From a checkpoint of a small sound classifier: batches of 64, trained on melodies that start on their tonic, played by one synthesised instrument.
Rows from block 6 of a small sound classifier, named by matrix and row number. Rows with one number belong to one channel. Each number is 500 + 25 x the weight over its row's rms, rounded and kept within 0 to 999. All counts start at 0. Numbers have three digits each.
After each channel's rows are labels from the 100 clips, of 14976, where the channel reaches its highest value: "loudest" is the band of the loudest frequency at the time of the peak. Only what is clearly more common there than usual is listed. The data: melodies that start on their tonic, played by one synthesised instrument. In brackets: how many of the 100.
# convs0: first width-11 conv (model.blocks.6.convs.0.weight, 160x160x11, each kernel summed), inputs 0-159
# convs1: second width-11 conv (model.blocks.6.convs.1.weight, 160x160x11, transposed, each kernel summed), outputs 0-159

convs0.33:539532522513463506491514518529524510488530485506506542502504531485523475509493517469504460517556511477535501524504471487494531507466475464481536497472531487513468514599455589503510512495533500489517520483531504496531473505450551486507517446504482462491499464540512517508514512476488462478517478509461512469493502523481489477503496515526500533486501477474483481518502507484502512488500525528456529535517446490516504475525501486492507507483492476500503513505497467487524510502532547
convs1.33:495494518476436494497477502457468513486462436502455557474475490504513454486482498522496501497520524487520498551496467531501502473457514475495510511521470511482519511497443482493539506488539489479497532513469468504495518540510455513510485488517489517468514484494484493543524491472519522479486511539494526486524479479507504483509501462486522473476550525459536477492504520503529511532519545486482477531566431505524515536532520503503513547504484493531500512503473487477517511521477479
loudest: 500 to 1000 Hz (46)

convs0.63:498482496460488486477507490486500511471576489502506510483465530494530454498507531520540485499498496518495507530517488507512484499483516500499485493463525477527515538465482528548521501479508468483485527503484503493493431553476545523513543493474471504498515499521437488553490473543512458491517520499472513450481515532498496464561490486505477486510510502462551541493479482487522525512448518519480509514498464470500527501508491496503478473493521485459511478523504466498540503484557485
convs1.63:545467468506446537488471490535526505497468447548503523542515512496502440512501510464490478481492484510512501482542479522491493495466477504471465457504475484507538465480503503490468482487529460484505495484504503477482442484493459534451491479492531506480509482504476524492545522541470474501520495499472488457487500476481507507466463478491532441452502511473525466484532479501516528511475547485505462500470503474488486498486515496484531454477491518475520490511513497513477521474527461
loudest: 500 to 1000 Hz (46)

convs0.2:512481515498510506512496584541509510521490528509520486496501466471521498514452577511528523536484486529511493479485476521474485476481517537512470473531528467487496475475493515551509512475539537515526475503509532473483504502495514494464488466505445500509489554504460514500517484476476473488522469498474501480494471517463498498463479485456521552513528476517495507442532491481480507490506492523490517471490533497507516514494575513492488550489519519469488495466469517513502537505517499
convs1.2:483502490494513494514439504527498477500493517460459501544507539501538488427507491532450486520476503446504496474471524491473525487513501493514478516514475501485495456515504488478485476486520446478486491463515515486513490468487492529536464482486503486548473446524469471479470501488454505484535433526508490487492478492520489455503513484488495524508477507496478494493515551484518476526499526508488522514462492509497510507473517502469506470555500517472561515528462469462484480496460482
loudest: 1000 to 2000 Hz (57)

convs0.88:518485535494539451512493527463505531514498479485508474514490548520503455454490503498497461520546500519441493464444514458501480470442554542540562500514502536535441508520537516524464485495499496504507505494489519532518501521479516510483489509482479540498537502509507489505494524461496506513513507523464521480501519528527473515488531497492499498529530466505510500463472455495506497509480525526440499498475469482456498499481508515494522482446519514516483493504465515507506480516491536
convs1.88:529512468523481519512528528491516484482484526510467511485486498554452526496452493488452480494477529489508503523495553505463508499424512507511533521530527491486492487482491506506468492495564543516514475507529527543466531507524513460488490533478483501538497523503468495507521497473489550462519492511491494529497484509511501524488510502460483511479475480511525477466524509497483460491519536529518512528551462521544484540443502509466456491470502511486535506470485488537507469505482525
loudest: 1000 to 2000 Hz (39)

convs0.40:482477511492515525478501522534462492496535484508480482533452510503491496500507466513511485509522521487502459512531490510528529510473521521459505506537483479508420501490479487542500512506549515499464491511473535466461512469505493520495553503509479490552511467474478506492529471559511482486517539444474491521476496506461503487510501473481498491479511453468518525535491551502469511501518480539519505518462478519477480475478558489466509488504512450474455495453523510494500469503478481
convs1.40:498504512500483499505500476500494476479510451495519501532498503494495543443462483500456514469471500472443485510535483456494528517523499486481518517530511471508487492502460523521533506503536486486467488522513439470489530492469509528461521526491486504499470450475461480506497495511509461482528518485444464535466516502493472480471517530517465475487499482529490478497471525455536458510530468470458502536503484505524503546480502514502501565481493529534487500482480487462507474451490518
loudest: 1000 to 2000 Hz (49)

convs0.19:470532530517486486482543493503488508501496489521519490479499493514546507472526499505487465467533482496555520475485524497528461498474484501535503565502467509500502508498472474547528480501507502487523504455523509546492447500481478531561522528502476476512501501473569516513459515447483501490507508488505511461519502471530525517506478519552499477502436491522489496475508507503525442529486511480441464511489469525543475520530472521495541488497511495519513474531502493476502516476494480
convs1.19:498555536495492494506416511517485499508478489469483493488504494505489480507480505479446481483457496483555485475461479512471522450535446489451499470495458469471496464497525493525494508519494474470485527486520494524486479487528555453480523522486478478520469488504457484526468482472503515543543513509478481533478514515522457457499430516482519453511501481553473526514523499505507492509495491495484509487525485536537502489493522488499512546483503507517499496531494519514503491492484505
loudest: 2000 to 4000 Hz (52)

convs0.90:483506605466472519491501525521483467486528469529464469476477496565515498507474541468501516477513487510509488479473481490479526507484516533492499487512502521535449543460467519521463494505471501455468502456481499506502463495491495470523461524541497524545522514468484481528498489500476505481545549486480483496455497538493495549495509499516495514456507481488492473474455464521496472502496489492458497501504484513479466484501483489516480487497483514506464508534492523449502489479507514
convs1.90:558493558518490482483550515469493485489527491502501501513462469497486494482480494525453475508508471499566474497481490541510486495517487534475513596472515517465452476519501494506476527499490476507513488525499494484530499495504532507513500506484506481509518529537500511490517475499524506480497554516542516478495505512509510518545488489477497575500490466557526501463505531535474525522524491498479544507477478521571481508530480529483523515502524508498505534466515507488540508503492507
loudest: 2000 to 4000 Hz (27)

convs0.127:494487498528544515475486514525510512493509486535538488530486496478524504470504512495482479502515494499505577482514497514475475471445547482518510484507507540534460497511544491504523453497490493533562466490480578489500483497529499480491546502448478484524499490513505491479473450471530528512508472488472483503483492471493515518496483476491494541495496512488522466483512449513473496469547516493444503500513539509535479464509542468483499492450532503469493514531455474502494498505500516
convs1.127:492490501498509476485529540468468501513504559445509502549512514523499537472524492525448508507428500492497519533485549529545519498421505504550498493500503466521464532483527510495457514507515467451504510511488532537512479534463506525487485541508465492487504498497510488504493489489520512491453462518488501494464518520481502485525484490508496516492502478500466475470517542488469474508541528484441522452513501521490509507505507503533505537503491464498536509472482476545514500492485500
loudest: 1000 to 2000 Hz (62)

convs0.64:510506505554504464493507567450451503480527511505494482496528503480506519510499491541495517486555509569504494506503504498523474503463536479480529493495454527518463500525488505516511475526516503482511449517513436495500477454504500508516481502531500493468496496484495469521526499509508470489473495467476472479499523479519437501483475466465506506505515496516469492492530491484507483509545434467432484532508489492485464471523537461484498467522563496480504496519511487499508495527505477
convs1.64:495534497496507568523513552499500516495493507501512525569475519506515546506503499494530480533517528487519490489514484496498499501538533511504551525491501522521559544490512545502510477531524511491509538523499489491511503514538505513515502513514505478529499535512475522464484508504498540510501463522542528468487521572492475479470508522521488539523488482532505479537519598497477517457472481507500509498487519499479505510499504515505502545500482521507554481516505500536511500524500564
loudest: 250 to 500 Hz (52)

convs0.55:510467506453520469527497509478515466483506501515534511563497507519490456497482505497485519504504502499541495477519501501491569488490532530495497483485476472532465525460542479472499506508518501514518512532507527503523482530482466474509549536463552503472473521488439502549508533452498531476539528502461477500544508532495537467502487486485490494521499486471530514512494484519489519502454504529454495542509495469481471505504448466489503461524499497488528519497550491509503515511518454
convs1.55:541497508498471486508414501500504487492477510488491490483500497478477492524534510491495480484521489482451482443503533494507468521497528523466483494507500491469506515530440481473507501492452467506506481494469478491502505479474472497489506446474481503539519494452543491506499478504536438490497506452474534517524492445540513490459490498492525480513498461493569484547499478508503458520453483496523482487467532472528494493501480493475515487458497509523499503518542521494508456487477469
loudest: 500 to 1000 Hz (46)

convs0.39:509502514486477475455475474521496495496499539493519512511503446512481480507510512491564522485474492474491536555469540510453533502493470456516516537473485514495472480537524513482511500469501517505508534476487503484476514535516498528474483550515492482445520473461466504508518506523526501482467510528527535443491517513467509497520482506513520512488475519507482481469493456540507502484502460510511512533506486500438513508413511498465520502531479500532501489483504514484470440494527512
convs1.39:504498523507446501474491463537491523521508499494485477475518502487499421486511482490511447521458497491424527522480537490476485463483450481454484463495470497523503491520534442474506487506479497494528521505506506463506488483495511498477490475490523487490462488485517534475512516544467494498489480532482500503490507468501562513462469481477488519530476504487506548500503492545469530507512499498529514507552476462488510515453482491451505528497515501516499498531525493458483526488544467
loudest: 500 to 1000 Hz (52); 1000 to 2000 Hz (41)

convs0.97:458515498472493504463506515497540529522475495473499458458469546495494504496482504470525451491544525491468492497525536512509537474461494467511497506512513488525499543540527513515482449498505507450478495498489511534496491466501557527535489484465444483486490479475489475516467488498494513478491490496548496480542522469478511486478494510517493503465488481461480512450501515496500558505492515458526530509488454514463479490520473453535521448466542512491488514498525503469513472482485522
convs1.97:489519510490526480537477487469497506508500493438488541498488509481520522507500503500500463490524492533515464573549508473519496502517525479494512488519522473520489516510493522525508498494485506496468512498478495455522539539465489511514502481470492513490468506476527508512504556521538468501493468475502485500503508491471496478497501543467475503512527504464506528475491498449463457504560522499491513502541526503500495522528503509459508545464511476563534517453539527455513484550504561
loudest: 500 to 1000 Hz (51)

convs0.141:472525493499496523558468510512521516497497517462521547481499494473509507501542489527497510531524484494475501489524549460528519504487500507513536464480553504512487545504487529514515495484499470474514504478464458481506477529502515506495504455433497452486417495448485458474472533467486557487513512523481504506524498467484476504515495500507487494495468501438551488522517502533480482522468488508492524486498537501472499509541481510534469492511483489499466494505504476493481480542525463
convs1.141:512488495501515491508439502481466519514514481447446494548497497501485447517482502484464525514503493516537461516554520514516507520520488449503513451516483504523497502496448502487495471497513486504517500487486507481480519520483500486487490540492484487510440486455554461486531501493538545484483511447502490501555470498534497509518512517476460508496474507478523560457520475497484486485489491490513511506481533528469494492535518486481486524525531512500563503489535531456488473518506536
loudest: 500 to 1000 Hz (48)

convs0.128:476496496488450534447499486545471521488491560495469520465439525519516476501522460505576479499495488477498490482500467513486503497483493465484518513487442532516495504506524525524467527455524486544485499533503508471499461523445513522525501515480464497472481475529505530485484459496495518505514518514502522436464490485460507467519485510511501520505498499533555536478478490514492518492502499482531489499501544480495497470520515495513480480512504522492488530583499472500491488487498500
convs1.128:556515509523501526518507473564493498503505559516508521488518517519518488484481500502476513463474505483513472532487461506451490525497471489494494512506449470510493508495486519480494504505497462426507461538460503491507485533528511494494541477493494493441494480471457514498484518485488500484536489473479524413502482457500517495453474522469496487504476461496472500492492516518538535488483460516511505528534485513521482522447505503446479482476514462493464504476485511483499500491507457
loudest: 500 to 1000 Hz (74)

convs0.117:469505498488511448494504481554507512488533483496508464461541500506508481545503524542492490536538507490454501496471514467519494440544459538507504496446530501509491487498511507537503538504496440481485504482495507521491506512526564492518518472495491515485489495485532489506477482504538442513508483484540493476523494517482528498508533507489493469512500447465529473491534463488483481453465504486510528482500514489508525556532493511473497499489508492479499516477481469441511508564520512
convs1.117:543577508473447479561518532476480519509489442467490484498518481522503483489513500499513523520498489544529543509530489464506501496452523540514501546522502513486467502517500504493509493511529501516511545493504511504508497534474474526523513478501518511526466498522521465516518479535539535503561534487547487479483491460482491531498574474487507498461512538504492510493498505517486495482529492501485513489500496543446501538525457487504489503520525489551514516462486508482513484488526518
loudest: 2000 to 4000 Hz (25)

convs0.3:481522506517501509516506518518524510500487484526458523494517539496489492481496499498525468535516493483503453497502495520482475513489485467510523464465485508481542470483554490488507506506540508521535488474511506509464490485520496552483487446539477475548477468527481517483528516452470495482481475488516524440473499502521449524505483479442482530494473490555482526459505469516494530516509529491537521525523535510485505453496540479474494474485496538470510505549478474499501464546483457
convs1.3:504475524489489479461453469470511489505496553498500514501520522487483536480501501494465484517478466495509434498507436494505457483484509483485493468525493509510486490466496510503471500486522499492482480516499515494501474505463496489494547480475475520472478458546487513499485524485472443466498448515507474503520510511495488463489461461498541519495538504509470486489509497490494547531482478476485428493512501519505474521481489512437498464531465510434536505528506519471461452518467502
loudest: 1000 to 2000 Hz (40)

convs0.94:453477514486501497488479485470467517506508491537471504517520499454508512479478484537498524498500420489505499483500530489515486473529497460498579496506533493496484511494566517512538470488491493463489491487498497513489481462515517532511478489484510494532498508510494516511539521507493507496463529522495495455492501527434500479462461466499454483473494490509535451524496495480513515501495466472462480474559491462534507473515472505503524522522497459516491511477580497488513543505493505
convs1.94:505516491470507559499529488485502515530513524484499456477502475538478485548504487492541524496506508538487517531534512559526531516503504521507527503550480576536505562495511511508521505523499476491535462515530531497514519543557479548553515509518490486494494516520516492487484490535506528539508466528529514559493500534492544528533521473501513504491497495530510529468517482541482507498524504507536530504480490512474495500550510523494484485482514503530498492504525482509492504467549507
loudest: 500 to 1000 Hz (48)

convs0.65:470523496516527494526467478497432495536534500484490447495499469479472492493522466461505511507503477511500503498486476471505502506510445512506519498484507489528473487484460508467484460522486516454490466511483489572496516572487489468528475461508515459487510493462495518504458508502512552498500515459511507486476486505437493502550493515534532453529462444488544468517495475515520469485488508549488524493480519507501527498481478503517517510484489492504492522484479518481548517516496480
convs1.65:571474509505485527471445509475504510512487483512477436523499542510484501521499520520505487480531492531537518484505514520503499527508523488541526492477500519493502518507496517516509527489476539511512503532516488521518516516487500490522532479510528544496524528543496510454491499538504537456503530529506490445508502507471480499470506478517506450476504500485643488494493478495492528510544509507483500530489472482506517470493494510508478504505467472484496492489517503461542516524494506
loudest: 250 to 500 Hz (68)

convs0.140:524543534514587510514512508482512554504471452534484496492501482489492527492521514464466505515514481496517561463526480511494495521521533526473523473528497539506533504522499494491509501495457501484475506479514464512495478517499488510491542472483529524502512487506473473483513478517479462521553441505480537521490509504487497482522517502470486527519528479503525516477479475494453528507495517467473520564484503539514485509502480479556532470513478472510445487470518527490522473492490540
convs1.140:493461487477476484470514498539499488526510524515481502487503525493465502484497486526442526512528489501545454537458479527496510464531496507504458520487492533516531503516507517519495479520508473465547554517474516470500533534492494498546496546487499517518504453479527522511500501523455513511500486528520533498495463504509463498494483513507502508475493465473501477521463520478532505509528514477521516584514491456532494532529560492487494548475473502437524511472461479484505480487491497
loudest: 2000 to 4000 Hz (25)

convs0.113:454533497517441523438485497493514493490532446508485511529486492516504506517475483513511480508512488543525528532495533487514505504484515485439520502495486514495503521573496529522521460510496503510494520457501508471498492523513537488523525508506510489515523480528492477472449482521535531538503501481482462456518497469480524479506519486502512494468532484482458454493547491500504495477568530511465508496510463502482485510524489502529528537482485467473534537481511484460488494474518563
convs1.113:551491549513449508451493494502519517543525507472496545510489472480499544492527486484533464512500551506502510552471483497486504511476497504450472486472499507484474514504489504519491493545542490481482507481544474506467503533500500511493511490503516486493474474486492519502506525487517483497522467547511510527508518535521517523509492524490502527519493518453506501469536487508522518479518512485481526452525532500419534536437519474510493537462505497438512469531491485481520538501525468
loudest: 500 to 1000 Hz (49)

convs0.38:580506509546454510489500548497468513462507515481487506509518514494501538488491514515495538522493505522523508553473493466506485503522494528521466500516504467505495490462466538483516494506520495532488498491503497458521484543557467494508476507469481498478531479487497482469455505509502572475517481508464499452482510516478501559483507482488518507492538498444486471488486450481527474460523535503482529503517538515487460493511524517465461465489466494520508519510495470532523532486498484
convs1.38:500487521465500501535491530513519475522486486516508444546503449508522483518535506497499500469501519442474515457473510496506504500499457497495487503467536522501489476474502479485486498482503479471460492475543496515503500500524471499469487485504489505497489554515507493504526460475490541511508514509483466513552456472515504504468487488513488508484504531443470458478546539521508501522499486547463510528458526519481508519517510476564455487487539509490502514511493498472462570530448526
loudest: 250 to 500 Hz (50)

convs0.81:454473491492467466482510486482535526512484524448501541577511496485480467462535488457538508487469471488517484520516504482509474490512502491513477521465508485486491462549471477508466496506527490459558493496490520510473527466510486510502497500497491479528483468473504480475521478534503478496499503470516513515472469505537504546473485507494553496464516528512472481539492488504475523572524503520524489467468481527500468510524566536500479512542509492492452486505501496507471513493494534
convs1.81:509504464522509494528484536484466487482524439496467506452523488491529486508500529476440494512520529490478486473459523508541461448494548477464485482502500464471434469482457498490463494522472497506480472521531456500493498498487507496463496472509503492518505501496474497512505514518491452490481447516441461509502521505473542434489534482484500490537502483498512497510473514487488462501483494472543482500478439475463476488488454523484508470484502515504472511500512489503476496492474485
loudest: 250 to 500 Hz (45)

convs0.54:527514496484492495461490521528520464477468528480490490486508475476502511524487507524536563499488437526488534501480478500511494520508532476506537500541507538498477499489506530514505492536451486554496497502508452490525490506508517521532505508500428481523489477479478489511524455529526512488489471469482530496514474514503493515504549496508503482491510504527514499493496504467499503469466509452452492434486548524522483489529544519492458490454514520499477515561459485468502462498475528
convs1.54:484475457480524517515485479542490484478476463465505495550470468492512539481517512514548539482494508473504481485502477502477481449440514482462455512511516473511532444500469495508482501476457509475498511487534476481512446524502485522459512515499517500503460505512485484480518497483512472492495489473522502452526506487486525493527527552515517453508487504471487481499496572523481528506523515487443469464520510547490514498540487525469480482529508460518492500464499518485477508501544501
loudest: 250 to 500 Hz (47)

convs0.44:522504473501461467469541480500459502493485524539480438523456473494510522514508516464523531488510490508510527499500440483481502499525530555523509506522523455485495472479519473497524510511525507515523475492472479480489542504494474504494469528518473506456527521498524506492510491503520477460494526495509419456513508480524558511483502521470499561520539495450509504500461492487489499513542510458471475522470499526500512515479481502514470447489519502487529470532488488515460495531494481
convs1.44:460451482500545481495566494468536455474499461534521498463470535491509512514501487467483478517470532484474496455463496474479529465511494463461525507464482475562492481486506515484482505536483504534497498503497498486475478506460517444499523474509498493450519524494486503524513516508465489468519488475477516550510495521494474530494520482511532538542473519524472503510502513470503494531470515544497479472463488510511506510463486516486535454491485497497456495508488508560514481466514485
loudest: 250 to 500 Hz (56)

convs0.152:530498519565557550502503514493487446495479495474481515581542472496507541483480520509446511483508509446482551515479485524448508446513477497502495498451494514474479469512497478513505489500493511508504489503501507490519482509517534455498479516501486486495507480496507511485522494502528487491506515509489508507489484500503509510464519535501503507514502486498481472581507559495513521545494497522541512537516530511503466510474499476516486528482557477487457494524482532550469527467510501
convs1.152:524498500526438458505533522517531534548543477529503468435521497506508474481497506487428502532466492526457501553464489504475497545479495522488498495523436535503491480498484502487494470473487511474497531479530482494492460438500519444496473494494497492517481481511500502499507517493477496491510489486455479444476495504493491483475456504492530506526449505503485518520475523501489519459487481471471506514479466494451501525473543498503513471522491495482489487490501506510452509531515476
loudest: 1000 to 2000 Hz (37)

convs0.87:520510513497448460534503533497493506524491496479503452514494538457486482541509517514510502525502493523504520486514498512552527499517513474507535508505512471543525565494486525518501473462440534520514502508513511468533521487480568533529495480478500520523551538484465510500484509469478496545513496514499513463555531521500499516477489504529522525490505494519541471443497457470461456483464491501456487465493460509510502460505488509519486515488492487476525492495492481470507489549498516
convs1.87:514504552504526460503578481490465491526503510499505475509509485513548541510521457501467522475479603484514492512494486511489516504486524495486522504534510503531510512510479499516498541490502482507458546472498524507520487523517509494513512456498465505507482496478483495498524490501511516551470507477525474503503496483487517517484547536518445513491506504473523472476491453525515474488545529480482532470469509510515528517492471523460517542542500489559514471525528533463520511492489496
loudest: 500 to 1000 Hz (60)

convs0.154:510494497488569509519503512521496485539489487505497543566464564517530507501496490513502491525485560509495507534502481468481502501501499521490524514497477496454515537518474558525522489472469433513499549486486532515473522526497495526444483434532494506503489447527498482483471464533461448512506513513500463468481495510495495497494485519491495501495525526493471504505542518480489504510517546516488509474504491512536500481491534522498523500488539518493490505515487552454476482509472508
convs1.154:488464456542477486480471474464519481478523519483502505462532463508498454478513510442500481468488505538494482474492457482483450525480538491510449497497511505468531472461487482507479536494525568471505472516443493501452503472508476515547522504497494480568496500506487498502505516489477524488526495480532522532490501458535450498512518521521521500471515480483483530515505448522479472467472499492495515503504495507498499536486496514483469506546512487456513519504470527472507498516480539
loudest: 1000 to 2000 Hz (46)

convs0.144:538508485478491537523497511520499522487503506482481471503497519479513521449508476457541523509488501492492493527500497488540497492538498500488527495496535457472456490494463494563456511467439478477487506513533487490520521516516497524509492500484509488536475479478486529484513443565512471503487508494493455522479528498470465472495468436483513523464497537516494519505519533473543489523507500512504470497527507516585493485479552537479493504478503518519509522507460462471489510491473514
convs1.144:487518560504503488502489485497467506489534492496485516489515498509495489515508549476517440500529532470474516486495442509465483491474517551500495479526505491485516499517486499470486505551446505457490472499489525519499481488509503502506497488478485508510490503489474496530474517537503471464493473500492493528522491452583530520479518525523487475496510513473518495565506562484441473498531497495505472475464523509543512499516522513447493497549484522495487511456447521470474498543495499
loudest: 500 to 1000 Hz (58)

convs0.18:488495466481494483452455455476563512504541465515501494509512490477487487469504536503506502474528493532485470511491510495570505486531516549516508526508525498519502508495517510492480483527462485476514480518531508547521488516493465531536467509517575489504539521500512479528502496527524437519507531497494472466481492530534462476472507464470507513468508563481500506505494539480467491479512504499440523466510494502524517487480516527478495473525456520498503500450471493522507492515514493
convs1.18:523509505473500515510497518462512514503497478491494493466480488473518486511469481493574504503522506520469464453483526474480508520465465494500494577502531519497478452508469518498507524484419519519464496464501486505498516528461506496504516486517457469487495493500506462534521466520478497478501501544503506543500507522517511521526563527527479508433498490514502518543491497533518480517505481516513481456503499447514508505504466494467487489454488522462490560490508499489473476491482533
loudest: 500 to 1000 Hz (58)

convs0.32:478469513475524458485503462440516478471494505525527434476501516506498531510512457464482474508509453489496486461521506512519511493505475480546533519522540522481490518504461550515499496475511487504499499483518528474510499494522463476468542462511512456520508486513458493520506544478520505523550516496502477466491526472526521457511501509477517518488521514502504511489497510473481505477513457528458473523503527489475533502532504515526481485516503526523488546446489517479497419544523489
convs1.32:484507473529472497524514511482480511510519554489486495512508516502513528504462505496489529543473503498448476486532506497511484482440452489554495482487469459536434497488492462459490489521461483461538484513514562528493504514447497487514508490499480459570495494471492487483502508499543478501490509489488497511474465481528480491496506453504477497484507505499457553467461491520497521502476513468516508482468491472524535507513520533500525463494470478470557500503498486483469524481474490
loudest: 250 to 500 Hz (47)

convs0.145:528530471508485489519532522523499502538479544489480497518509459502534475499461460523468559511449506502508499547468555502495506478511477533468501524486508552500474547499523517498512504480531506466462511494552476487498501504492496488501464529492508520463524492479456463492503459493533502477493479537479475458476520462563517533489493497466473508490477491458497550540487489517496491518529510480488541519502510477517475510493481514564483503487467482490466482525522517509488507465515499
convs1.145:525466455506479470560506513508482503470513521562478519472516503487485501517510507506502497503388462504496475461491537510470509477484513491462496513472523496475487477522480483488463495503558483446435488498492519516506505448519493489442515544517490518497515507495484496532502474516522479462511525497508488475490518501536500484510493539472511524545507497516483514511512503528501494468488485501473487461524488477502491492526525526586488508475486492463512478516489480496501515488490480
loudest: 250 to 500 Hz (63)

convs0.131:506534512498481475550511504497492511517478496460501497505509475541472595459447523489474502456463473512528519467500491512515490510523476497509525472522532490519439481517486457509493503542528483478459525525469500458502559465523461515507506464477496485498463499463529500500491515469531543505513500513485537506526480498503514520480466495516483522498502524475495471538482546480481493513496510514498552471493496493484511457536547480475493511523469497521513506488538506486489492543486504
convs1.131:478478540480479545486498523503503519496503474500522514509490491497510397544488505467479498510508508484464501517540563518489531497470493494539507480456455505511513509497491500520510484480555494485481500509500498500483466460526495508466478504510502516478497499492473559499511533489490529498524487479499468485516508511513509509526455504481481455488454489495467523474515515516453568520472490510482503507498533463478463507514467478509506501411531459528508519529514528508486479488502509
loudest: 250 to 500 Hz (60)